A small CTC audio transcriber, trained from scratch.
Data: trained on strings of digits, spoken by a formant synthesiser in many voices, 39062 training examples, 26.2 epochs.
Rows from block 2 of a small CTC audio transcriber, named by matrix and row number. Rows with one number belong to one channel. Each number is 200 + 40 x the weight over its row's rms, rounded and kept within 0 to 999. All counts start at 0.
After each channel's rows are labels from the 100 clips, of 14848, where the channel reaches its highest value: "strongest on" is what is common among them; "peak on" is the class under the peak. Only what is clearly more common there than usual is listed. The data: strings of digits, spoken by a formant synthesiser in many voices.
# convs0: first width-9 conv, stride 2 (model.blocks.2.convs.0.weight, 192x192x9, each kernel summed), inputs 0-95
# convs1: second width-9 conv (model.blocks.2.convs.1.weight, 192x192x9, transposed, each kernel summed), outputs 0-95

convs0.183,170,151,212,224,249,171,168,221,281,148,190,154,307,142,182,219,211,293,209,179,144,199,228,177,295,278,212,224,215,130,253,164,224,242,186,167,211,161,253,280,213,227,156,201,237,208,234,166,146,212,160,150,196,179,181,204,171,207,251,157,143,248,257,171,182,205,168,186,158,173,223,190,281,199,212,166,191,135,148,233,197,176,141,226,232,227,253,254,193,260,192,203,206,206,148,144
convs1.183,203,187,194,249,188,143,180,182,167,170,214,206,212,210,230,219,165,174,170,228,174,219,167,204,168,177,234,241,204,237,180,223,163,203,348,292,202,229,220,256,221,149,164,156,149,148,160,239,164,141,257,168,76,155,129,184,198,178,261,231,146,194,220,163,237,187,200,231,152,187,293,183,225,261,209,225,217,190,204,225,241,224,210,153,216,151,135,162,166,201,170,180,239,170,135,232
strongest on: "nine"; first digit: nine; white noise; clipping
peak on: /n/; /w/

convs0.181,202,252,119,222,203,223,262,211,167,164,191,218,209,100,198,248,186,169,183,127,143,192,206,168,202,272,159,236,241,207,213,222,198,77,205,127,241,206,270,219,188,269,240,273,138,213,206,187,195,152,204,276,207,192,223,267,233,202,247,146,68,232,177,169,193,235,274,174,197,270,234,130,110,223,195,250,184,204,217,193,204,194,212,190,211,257,229,173,195,221,232,144,199,216,259,146
convs1.181,176,186,150,191,234,209,245,209,146,166,169,225,150,207,155,145,218,178,268,214,229,201,187,204,212,199,226,198,180,245,194,128,225,202,187,135,141,207,178,141,180,182,265,171,229,185,177,252,186,235,216,174,162,160,270,244,235,202,152,207,208,162,118,119,170,213,205,218,263,197,186,167,147,167,174,168,137,199,271,165,155,256,115,201,277,230,250,173,195,242,217,219,217,201,166,186
strongest on: "five"; first digit: five; last digit: five; clipping
peak on: /aɪ/

convs0.143,337,130,119,175,206,161,267,137,218,213,171,199,193,208,151,204,255,225,189,202,144,246,188,206,170,253,161,186,181,255,216,202,261,226,187,191,236,163,215,260,113,274,194,192,291,202,182,231,148,130,287,189,219,234,176,196,144,203,211,226,182,162,191,211,161,166,176,189,244,204,216,167,181,146,154,176,95,125,195,213,167,189,217,177,248,254,151,161,145,256,142,203,283,181,137,178
convs1.143,213,272,259,193,199,216,245,280,217,175,235,275,225,142,196,167,192,191,285,212,265,208,210,209,253,192,203,260,170,216,250,197,161,250,148,108,219,240,234,219,240,194,145,225,178,128,213,234,194,182,233,251,336,145,191,209,186,243,220,96,231,215,236,164,198,248,156,222,188,175,220,171,190,260,191,214,249,203,144,221,162,194,285,210,217,240,214,172,167,237,219,174,253,264,160,179
strongest on: "one"; first digit: one; last digit: one
peak on: /ʌ/

convs0.20,273,133,198,181,190,150,217,212,164,195,162,161,115,211,204,225,229,229,202,219,254,180,217,232,132,297,215,207,211,186,210,196,163,154,208,165,148,202,136,137,188,189,235,183,178,116,226,178,204,172,217,278,163,225,170,178,203,217,236,250,237,173,174,160,230,230,173,213,244,204,195,203,229,289,146,188,212,155,166,197,126,239,197,159,190,267,204,197,200,209,111,192,211,217,229,302
convs1.20,226,198,190,185,199,176,194,181,232,213,206,214,153,197,164,249,203,206,252,216,191,231,214,254,194,207,167,241,159,231,183,204,168,225,174,97,189,133,148,198,210,239,161,228,232,238,234,248,229,148,236,157,282,126,194,240,166,168,158,182,263,180,189,160,201,183,184,195,206,231,155,190,188,162,203,222,162,201,201,154,192,219,206,217,237,261,211,240,122,178,191,178,187,223,237,217
strongest on: "eight"; clipping; last digit: eight; last digit: two
peak on: /t/

convs0.94,177,213,215,225,208,224,206,167,139,212,213,202,177,225,212,234,213,210,215,141,206,243,173,215,264,279,162,211,195,240,268,209,182,230,203,187,143,175,266,129,136,181,185,200,173,160,205,182,199,236,190,255,220,182,174,189,184,229,269,233,97,261,212,183,190,237,265,226,197,191,193,194,142,184,181,198,195,176,263,281,198,243,140,248,197,92,260,154,233,164,206,142,228,248,213,170
convs1.94,204,193,165,251,234,174,198,209,221,209,299,192,157,241,204,163,196,173,252,222,226,173,89,180,259,227,233,184,210,163,128,147,187,214,141,84,179,255,134,219,195,286,238,227,192,185,190,197,173,170,147,121,171,141,236,194,197,124,123,174,234,160,203,113,225,227,149,210,219,229,137,189,159,199,169,170,105,83,166,198,197,242,113,201,206,209,235,175,191,198,172,192,174,178,120,191
strongest on: pink noise; clipping
peak on: silence

convs0.48,234,219,202,205,263,212,126,190,174,113,194,177,172,157,153,190,169,192,208,148,187,262,260,183,149,184,163,148,239,185,166,157,226,117,234,177,251,209,189,201,243,201,226,222,224,235,187,196,189,90,188,198,127,194,172,205,263,287,221,217,240,234,257,148,171,224,251,235,203,192,196,203,176,197,149,124,200,228,156,195,177,151,240,214,217,188,207,179,136,250,168,68,236,234,229,284
convs1.48,200,241,141,155,192,191,223,158,194,240,244,145,158,187,186,174,258,205,269,187,229,151,214,226,187,231,202,187,183,230,192,190,172,217,220,167,229,143,273,170,114,267,217,143,169,151,254,195,198,224,188,145,332,220,173,213,168,193,174,159,129,224,202,253,216,249,82,217,233,196,124,207,207,225,240,196,154,240,238,122,197,165,227,207,191,186,225,165,170,236,175,188,157,185,195,129
strongest on: "seven"; voice: child-like voice; clipping; first digit: seven
peak on: /ɛ/

convs0.141,197,193,177,207,222,203,197,175,209,166,208,191,250,176,152,187,238,171,230,226,200,292,194,199,199,175,204,205,301,221,209,209,248,217,167,180,119,230,187,201,285,167,201,191,219,252,179,231,200,193,156,173,164,219,221,237,236,185,228,157,247,208,164,173,205,233,184,208,152,194,152,180,158,189,211,201,238,153,206,178,242,65,86,187,221,213,185,221,242,245,152,202,198,140,224,174
convs1.141,192,182,344,227,211,200,160,168,153,179,238,269,174,139,192,186,201,205,181,182,201,145,168,163,223,222,209,190,179,189,331,230,256,145,290,330,175,211,269,176,207,172,229,231,185,244,177,203,180,238,220,280,195,216,186,202,251,234,210,215,210,195,247,243,206,237,196,205,181,162,182,151,253,205,218,190,191,178,131,164,162,146,179,210,181,193,217,196,233,194,226,212,189,130,273,174
strongest on: "nine"; thin (high-pass); whispered
peak on: /aɪ/

convs0.164,123,201,163,188,297,250,254,232,238,128,201,254,229,190,156,213,180,237,216,226,252,188,266,219,194,199,221,184,178,133,184,235,254,153,216,175,246,185,237,197,122,157,210,222,191,242,226,157,178,180,252,223,240,232,201,253,201,208,214,187,225,307,236,182,215,205,183,244,131,172,205,168,214,154,190,211,173,178,124,190,207,213,200,219,230,197,227,153,73,264,245,148,233,193,185,223
convs1.164,184,140,141,183,250,188,187,153,211,253,199,167,206,220,186,185,132,160,206,187,176,166,155,130,131,180,205,214,183,215,179,149,187,222,158,227,233,217,169,220,208,203,154,107,160,169,203,228,196,220,180,175,224,171,224,143,186,201,165,227,241,170,148,223,266,158,318,209,165,226,162,207,170,183,217,203,193,123,152,183,161,158,103,209,186,287,204,213,178,208,247,238,191,169,170,187
strongest on: "five"; first digit: five
peak on: /aɪ/

convs0.148,222,235,189,200,249,249,152,185,172,112,161,191,224,184,119,209,254,238,185,135,148,176,212,154,186,205,126,181,218,121,205,203,148,177,205,153,227,210,205,155,206,230,208,216,228,175,195,212,193,114,227,214,170,232,218,170,233,148,166,141,206,287,123,142,140,210,116,199,173,221,231,198,197,164,172,145,124,185,292,213,256,212,237,187,230,219,275,132,210,170,161,90,156,249,164,181
convs1.148,190,157,165,221,249,235,236,169,180,256,137,145,226,189,225,190,179,203,208,221,197,198,207,275,216,223,202,206,165,249,221,177,194,169,125,179,227,186,207,167,150,198,161,151,228,153,168,159,191,249,145,207,277,164,217,168,166,186,200,188,206,211,163,266,250,240,164,177,173,153,219,185,162,258,188,215,104,156,214,184,144,183,266,223,224,249,210,263,157,163,184,178,232,154,216,185
strongest on: "one"; first digit: one; muffled (low-pass)
peak on: /ʌ/

convs0.151,94,190,165,192,219,304,179,164,266,188,217,177,274,232,226,218,222,220,250,197,170,207,189,217,207,110,158,205,215,195,176,228,109,237,201,196,182,179,232,172,255,221,186,277,220,210,210,179,186,200,187,184,146,200,126,222,173,242,197,240,254,309,182,190,196,234,196,236,148,203,207,172,207,211,239,193,178,159,161,208,206,166,223,141,143,215,226,221,180,157,214,147,189,210,190,243
convs1.151,235,186,201,180,221,196,204,233,193,210,148,243,214,181,189,274,177,178,232,212,196,190,252,176,193,195,180,173,192,200,146,118,223,203,156,234,226,200,146,203,285,211,184,251,295,226,206,200,236,180,270,173,160,163,240,263,171,154,165,254,224,196,206,162,207,135,150,180,185,171,125,213,158,184,159,202,192,102,165,157,262,225,218,208,261,221,232,258,209,159,193,184,302,247,169,235
strongest on: "eight"; rumble; last digit: eight; clipping
peak on: /t/

convs0.121,237,154,204,217,175,111,141,196,181,261,231,228,224,188,140,198,194,199,187,224,170,233,147,119,120,265,177,142,233,188,165,194,209,175,189,180,193,212,201,226,193,203,171,208,167,227,196,213,224,243,212,188,210,260,152,150,178,210,222,231,200,238,180,164,199,164,211,211,200,198,151,174,235,205,180,168,211,147,180,241,136,209,98,230,176,193,204,214,184,170,83,202,255,194,116,107
convs1.121,192,210,157,213,233,178,220,156,140,185,253,158,190,145,220,297,240,159,171,227,229,231,206,107,232,172,209,229,245,216,167,218,225,213,214,258,230,247,175,179,96,241,209,182,166,282,207,200,181,165,223,162,96,194,138,222,248,214,244,186,155,258,218,209,261,168,202,244,169,234,205,174,210,241,254,205,216,166,137,174,197,202,138,264,183,225,179,190,202,88,178,179,222,162,100,207
strongest on: "nine"; clipping; last digit: nine; first digit: nine
peak on: /n/; /aɪ/

convs0.22,230,182,229,200,148,167,157,172,150,213,219,239,137,213,153,214,219,269,223,137,220,238,217,145,160,171,128,161,176,274,162,223,266,212,158,224,205,182,165,217,215,205,150,201,157,189,187,165,218,224,182,190,313,216,187,181,227,269,178,233,209,205,188,185,230,204,177,207,157,173,200,198,272,252,195,153,221,207,231,179,192,170,30,257,172,234,266,130,107,221,164,225,228,185,197,223
convs1.22,206,199,154,214,177,169,123,168,158,220,253,163,187,236,228,154,190,214,140,213,225,201,160,98,167,194,165,257,188,111,168,186,183,174,285,306,183,189,249,139,157,198,168,216,162,287,224,161,226,171,147,214,175,229,174,216,246,228,223,242,213,210,275,241,227,187,156,178,155,216,150,218,257,175,264,166,241,245,181,230,144,154,214,181,226,261,145,167,229,133,220,216,185,200,163,210
strongest on: "nine"; first digit: nine; last digit: nine
peak on: /aɪ/

convs0.140,203,202,225,196,158,181,203,226,231,165,199,188,196,161,177,189,215,227,237,241,215,153,196,221,217,169,141,266,136,217,164,217,191,124,238,135,248,164,188,196,89,211,220,244,181,121,207,224,197,125,199,204,160,190,196,216,205,175,221,235,173,219,224,208,193,208,161,173,209,193,213,190,283,239,198,201,150,213,131,215,184,275,259,175,227,218,248,161,203,264,264,147,153,218,200,207
convs1.140,206,196,180,220,199,209,180,222,204,237,222,175,162,177,238,197,172,195,206,222,142,214,143,160,91,205,161,182,181,210,238,144,221,190,163,110,244,206,178,159,163,189,195,208,195,235,219,214,239,240,227,195,175,147,259,169,183,176,220,259,235,190,236,189,226,182,351,237,146,215,209,190,122,161,233,209,147,210,210,174,205,209,170,237,256,261,130,176,205,174,238,175,221,185,213,189
strongest on: "nine"; "five"; voice: high voice; first digit: nine
peak on: /aɪ/

convs0.14,138,240,169,150,229,152,244,175,151,230,169,189,253,199,267,229,217,207,244,231,170,148,187,165,198,137,160,179,180,259,149,207,236,227,177,164,203,292,243,231,129,234,176,182,173,191,221,256,224,219,218,202,251,162,184,223,204,229,193,211,294,257,185,214,172,250,193,215,194,213,150,191,217,130,218,136,253,165,103,215,178,265,180,167,158,224,122,210,227,187,251,162,216,172,227,259
convs1.14,204,189,187,216,273,260,282,194,208,207,170,208,149,224,160,150,234,174,219,165,202,205,172,212,230,167,249,192,277,198,216,212,159,217,183,193,212,233,220,281,111,198,201,140,204,196,224,211,216,317,153,210,281,213,225,274,219,192,206,197,189,137,180,256,195,248,195,208,166,233,294,253,162,245,192,186,173,177,149,212,160,261,217,147,165,212,202,197,236,269,206,232,209,167,150,199
strongest on: "seven"; voice: low voice; first digit: seven; clipping
peak on: /ə/; /v/